From a checkpoint of a small image flow-matching model.
Data: 48750 training examples, 89.3 epochs.
Rows from block 3 of a small image flow-matching model, named by matrix and row number. Rows with one number within an expert belong to one neuron, the router's apart. Each number is 128 + 24 x the weight over its row's rms, rounded and kept within 0 to 255. All counts start at 0. Numbers have three digits each.
After each expert's rows are labels from the 100 images, of 14848 (inputs lightly noised), where the router gives the expert most weight on average: "top examples" is what is common among them; "peak on" is the class under the peak. Only what is clearly more common there than usual is listed. The data: pictures of board games with random positions, seen at a slant.
# router: router (model.blocks.3.mlp.router.weight, 16x256, trained with AdamW), inputs 128-255
# up: expert up (model.blocks.3.mlp.up, 16x64x256), inputs 128-255
# down: expert down (model.blocks.3.mlp.down, 16x256x64, transposed), outputs 128-255

# expert 0
router.0:156117140137182151154112139129159147153109116156110089146141143115142147119124205124126195094141109122115125125118129134082128123144127153154080126120131150116132124135157126128131136130138139114124122107165135136188087133116104192170099119156130116125141137153137134123066161110150162135102148133146129132085151095105115125119116110184132124166123126143090104146129113104087139105132
up.0:126133112140118116081124130144157110146189112095112102145090114118095113122116124139118083104140123122131066105161149133104095120124104190134130131138156176115148146159166154152110113097139122099143141149149148087095124092104168141165133143169125149148150138139153138100134158184144101123166169088144125125132080134128128129108190118126131110127127135146130118096092141126073148111070
down.0:143165127114102088118121134156156156147152108114093140119079125141134147118159162090116126126148156110123169143075147132134126142158139148159110139116120087103096127156141144143082131113112154162133145144075145116178138172106091131096109152115123103089142119111142127083113118126106128121158116153067149081121127129153134121143149150141104112095132147136120084129141122110081148075167
up.1:153124116130140137164108111083203133114097110161099161141116138081124142093165160136123143127139135155119133132117119119154116148123133109097122126123110134118107083140083087116122186140125108130167159138120142126131094115106121099136156131138135131093139098143143112085132169118107111197115117100126089132083093106153124083149163104157125112179135108095161132091094102145160133093155
down.1:123113169095160147130119144139156101132117143128150159078157111177136105152124142132165132177149125111152150130164093166122097125129171119115127162087167130128151113176148145127148152101157175138140124139163119143181127127138117132120127127104115125117124135178137115149149132153157166152120110072117179085133108129131136099129141093096108127166139148116144133134130124111113104135122
top examples: draughts; first side has more; nearly empty
peak on: board

# expert 6
router.6:142127167141085144121108126141153109160137141100126137097128107153166106082145133139142124144120158135143081133150110113092136106110112147140136099149137141158120134139145141164148125086126131127125076132102142168151145122082145093144115114103091163197133151115133161115119122094132155094091118138122110116142093115134171143134098049119129123105137123135125153119209109127134101109111
up.0:099091196156131148134133137122155136079097155160109131156161143145121117111172122143130144148108160121106124111090159127107124135096110131082120166137131130135159182162166108177136101094151145124096125176107091139157143128127107095126095125169144137154145157139119106054153145133165134085118093140111132104104056125176109137119117114116169137156088150158133121089145072122132163087124
down.0:142164158108128125136096083109113129127144163118143102131131146161171150173168160134183175138124135152121083124108106102136145108147125128113103117108133150113131091118123090133130104118137111135159123160144134119117184128123152134142157122136187081133099123117142120118120095148086141082060148114112100116121088143123138130156157141169185146122147124128143143131127119097160129120127
up.1:160126130148129110105134136153132121144136096130144090119139146129187119166148121078156118071102115132109113119202179125121122170143113175120174122106107132121131156082157118142143130152117114118118156112088180157141092126108108150123154125116137147133155116138131121131115168147141131133122118125167114180156140154127095110102164109095095156130145147149111155170102156110163140095108
down.1:097086134105116120122193108119077084139104146117113141164177121126125123117178136124122155105103124181129113094130105131137135043164121175131126144151056160124115130141125092151091149160159082116119129135146132110121149119085104152138146135126147151136122170145132121107092121130108135126132126127134132139116110121138160113120128157110075113127117138099102132118122103107145202150106
top examples: second side has more; nearly full; noughts and crosses
peak on: board

# expert 12
router.12:136120107179109140126101104128145126130146093191142132117108116108142119116147101136153112136148137107137157150117135171104123118146105152152107122129153102137142153111103130154107089105107146136130078105118141133151130129143183111134110118105141154155141175150114165147149128151154173170079105134110129110148086116149109142127134068076134126130142133115187135133172155104115125133131
up.0:113152091196156136142148152150166119137143157092111148167108110127135147121145113147113102157120138117136111101126122118132119145108093163183161140105142129124131113157122125130118101140153138155113114141102109142116199121075109130135117098137085150123098100138104129115125156132144132112135095120096152143116094159099168115126090166148161125102135130145137112127136087095089111120127
down.0:139167131133145149133150123076154090112116136148119113133121123147130110120150126084138141112133153143140172111102187135150115109125150184134170121096154113132115124119158141133135131111135170152133117148129125114155084120153096118112124139142086104130101077100115124149137120160138121106146086121094113124137120125120139157111112116091097091164105144188163135106106101177145117072097
up.1:123120106142110134141118110093167143136167167136146097118116129139129160113087138144153135139108127102153135167118104147114134130135131122143158122149129128134126110183094105132140111114144098106092103129159124121161141104167134166130089146107063130130136187117141120133132104138141168141066137139093142136109097076117116114122206124119111105165163083141157121132159082130116130152161
down.1:102118087147115113117113106153164168133188138136146122152126167116119059126136163124128108127114155107145103125087102168151116135126124118110110118175120134140164131146175133136131135146143098112142080152113128090111141120105105165103142135150100095122124134127171113091119123127116124138102170110130123157130127088165156129114178170151092130132124182119138145105136122112111129144103
top examples: digit grid; first side has more; nearly full
peak on: board

# expert 4
router.4:140114105166121143139106133127138161150148127105153123100105119111089153122137167150155105115131187136106134112112138109107143145129123102118132130118099140148132153142143096095091133116117136149159095139145121147171119106142097147113144116162149139146111098126137096129156120161142130137114138124109097105119117125117133138146153153110111107171104118131105095127096177134112111151124
up.0:193141125168157165160142109117136138121133146093106116133138131128131149122124158153157138154123150144133120130105125197132106126159123103142119100114104137109143109156152145149115097117126123129110181089065085134159161147094088135159090142141116159106114098105146124063124121109085117119115137095131079107124113151101108099169113116160111099144102109099136133156113130117127127124136
down.0:183116130096132168121135087165156127153109115160125096146128113144107093113188125149182129125126147119122102146114110160138178120109136131134120121104123124136114143120111132132113119153118118101129132122193129130123100124126156124094124118120105154146118154126130137095144078160121096145160143106118178134109097094085137130123097162153132107128130144081093120140100188104181117125103
up.1:057117116119144110143124113093118132112159115120109115139109121168108135130110127116147153168151109125183083127142146142129100083131173152124135122079114114143128115096137148133096118119105077095118111183138146189134124157089142133106166109156134134163114135118094110119123156122098152118110118114096113092132122128140170119097099162138136111135121065188112137115123175133069131118150
down.1:085132070147160127137133089147140081132139097175094087119055133105149159142126129100145108131105125085127127141095169149113093138127138113141073145109108182121121143098131106143137123139115143116092086172130151118101140170134132133136146111139134116166109103138117158120087100150130125136153149134095073101175131139127129097142115141125125104132138103163148134120093117109105138141143
top examples: second side has more; nearly full; stones on a line grid
peak on: board

# expert 8
router.8:136098104136116154162132145134126130121160093142131170124136089134126147117093148139146130122100146119133121098109132138106132169119102128154168155138139116130165128154100096156124112138140141087155062108121105131112132146120152085108139175115117145152107147127137151115147194165129170107144140131134123115137112125143108116097142099091128142090140135123134148130117121139129114134100
up.0:135135132169090147152100154111144135119117090149106137128121093121119114137123123111115167103126150132093145112087134124126103096121109104069099162111160095148102131141127148147139121132110124112129109135108151094120134142147097115114106103134144175136143130143145077111100177108149142131123114146096118102106128152132127089108129093160168125131142079166149130196109120111109107145119
down.0:131117086116083144125110112133158151165129130098101106123148101149136111137121163141101092136158131088140147152142082099150108155165111086120066152134149169113137162153120128150115114120130139111153118149130119156129149151115115108171155107155153078171080140125119153114168134117157128109140103080115163126141142134122104131106086163144110141107090141102122105129141135122142090129151
up.1:138164179079119118132161106079120167112107153161192119112116132097105125097114111131113131163187112124127121154119109138134128125165110083116146146123163145171119167189113131110136111152107086058147104107142077137117114147128120114133136120158118108138132126128135104158100129127180111147121108110131128127098155158182144124088101087121125182151108121135136121126150100110098105147138
down.1:115156085163134168134140133099139147117115109143138122132163135110116138136138129113093126106155166090107105083130114152119122153134149126144154090103157114171148181159133135142116130151150104142095134101165134181102160123097156110151115130110120192116119120147142145096158135130138138137048128105133125110172132088171163141128134093131128118087109122131093137135136069158131149108163
top examples: noughts and crosses
peak on: board

# expert 11
router.11:121116133163159099109140093120140082142113171147160135145091124118117126117166187153147166123142087128124143123144133127122134108114122114137070150122133144128149120141158118123143129150087120124121108113140165146180133061123115171143134154094136118108136121109135133117076119097110166131090109134113119089118146124117145116146157154175140101161133109148157141140154108135109126127128
up.0:151124155156127099120125146104129161120117151117149153175105103143110184145134133103104118119139100114172118138176117163128102119145133088156113126130123143108162124162118132108095093133100157177102149104111133151138108077144130152129150141136135132135108155158169147170126117168122143130135172135072120117138121101121144119110105098162156107149095129102140118144128160061081163105167
down.0:095126170107086137101145145111122110167137169165169123103143115096143126141136150127149152117140147104173115129113151120126125122128139133140119102152130158101131143146109155168153140071139155122128152106093121120149153136133161189120125149110117141121100114140164141134089152156140176142142111154085098149125125155139152107139107105185127113145156104128146125138130089143113208124133
up.1:137180076102159094150116102063128108101132093150157125086136105152123129159138090126143117123127091113113142114189127183124068133127111138160162146168127111060155133129177161125114130135118140105138141122085141106142160137117120108118133154099115111144105115150151124141110122103129125089069183090116106094152174116157151146130142131112122136135113131117123134133096138127076123122129
down.1:130114094141093172101191073125110126134114146139125136159106150123132080096104157091134085155101180101132142153118071137113076157154126122111114139141143123126163129129115168125100150157090127093151139129143110130123098125126105133142145143145113176117106109159126140092153158138138144100162150119178129132150120169134123122127138140111121118135124112117103136101187109133098112122098
top examples: stones on a line grid; nearly empty
peak on: board

# expert 15
router.15:112162124113140133146125113124115121127122142105081146109090138107167133158128093113153180116122153148106174146136101094133151124135151158113153118145151117110120148116161128124133136099125162137143132116105138104097135133138080133115128112133179154058148120150131129138133148117139127163131127135131157129158115114140106099145140139161092124103128118178165115123117122136101109168148
up.0:112137160148131143139189130149109155150122160142104151150110142182121119140130151116132170144139146130103136075164131176172120122148109089112112106123131140158115101148105149135141122135149078132106126109100169110148148122120101164149119116106151131128142106125087102112118128144132133150097146117153131150128085094199117096108139084156086117142157106140121158119119095169132123116141
down.0:152164116090155117125091088130116104126117137118126114077137097122123145116149116088152110091115124143087103152163118166110088154118146124106132133112097155124126124104143114099132134157124116175152147150148135141112095149112133152149146133107093135133114137155129085136145143146141099108123097161105172166136127092114131148162149167100144132099101173129143100108120147152107155093142
up.1:134156113111169146126110150190152119097104135099087116108104115150143145149172128124152153114129119089138160100125131138153103112135124165111170139091113110103062121113091121106107094126120119142152058171113109123121160105125118099166108156153146142077123116118152130108121134136149089135134091135102120143080155111158157147103110102125110123139095168126126078174116151131124139121114
down.1:125118116132146109128095114087078115140146127142145121163122101121121145116136143148117081173137119084129151138125153120120095127178131187100138130117144155118110134083126142119143136123123128132122093142110127161122126154108126123096113140132149166133132094062100152123135130148154180124153135127175115144134121137134068136124110100121125142170168130128157168112140128120141084123096
top examples: second side has more; nearly full; discs on a green board
peak on: table

# expert 5
router.5:141139141146144150147127123132136142071108158122179078127149132200166107150146080130160092117128127104148174166093148156146136138141139098122101090086127123113126117098153152101122145154135115151090176119078134113100119139163115185159156114132142109135115115114141128107094119125128123182108132144120140191106123115112131080155136117101177136135132139115103138127111092147122146148161
up.0:096122157107120108089126140161147141111123158141137103130098162149173151137182143098155102096127145095099117146107128099096135091100150146141113108082118115097173117141176121084135165145123122141121108112119167151113148128129153124092129145114092155133086162075132164107156109121101109129115097141102114128133093108186145131166130163158133107123152130150132141140135134135123106090123
down.0:109128110146153118092101187136068127117080192117133091162134184086125122115097112148127098136138124146122143084109108121081136134127092170127172153167114170158111101113114084146154110123116156143109129127149135116167095122123168129114135150109117115131139132074119166110035139126115132104112138147154102123143125105158134102160158123115161165109124128128135138124112137121112144125153
up.1:128119173143110128079135096141107104099151161113160098129090144104110150151127121168100120146166101169083128095157082103142150132112148113135111105136109131114143132156130125134121163135125097109109118116115117118125159121126108126150118125113134106141110161117112122084133158105140133111094084108120125082160104125137129150147120103104111139149101163157151111125122109142130166153072
down.1:112149139121137159133149094082077127170148151159148145113173141129166087128143142117129128137127154135142123121140130138121157093118147104138070112139111143130121111138117142116141119133164141146132120133095148183136106181125090137107128103128128126150093139099110134121122124131119160117117151084095115101157081080109098183130128125152108126134113131115124133107140148162129141137134
top examples: discs on a green board; nearly empty
peak on: board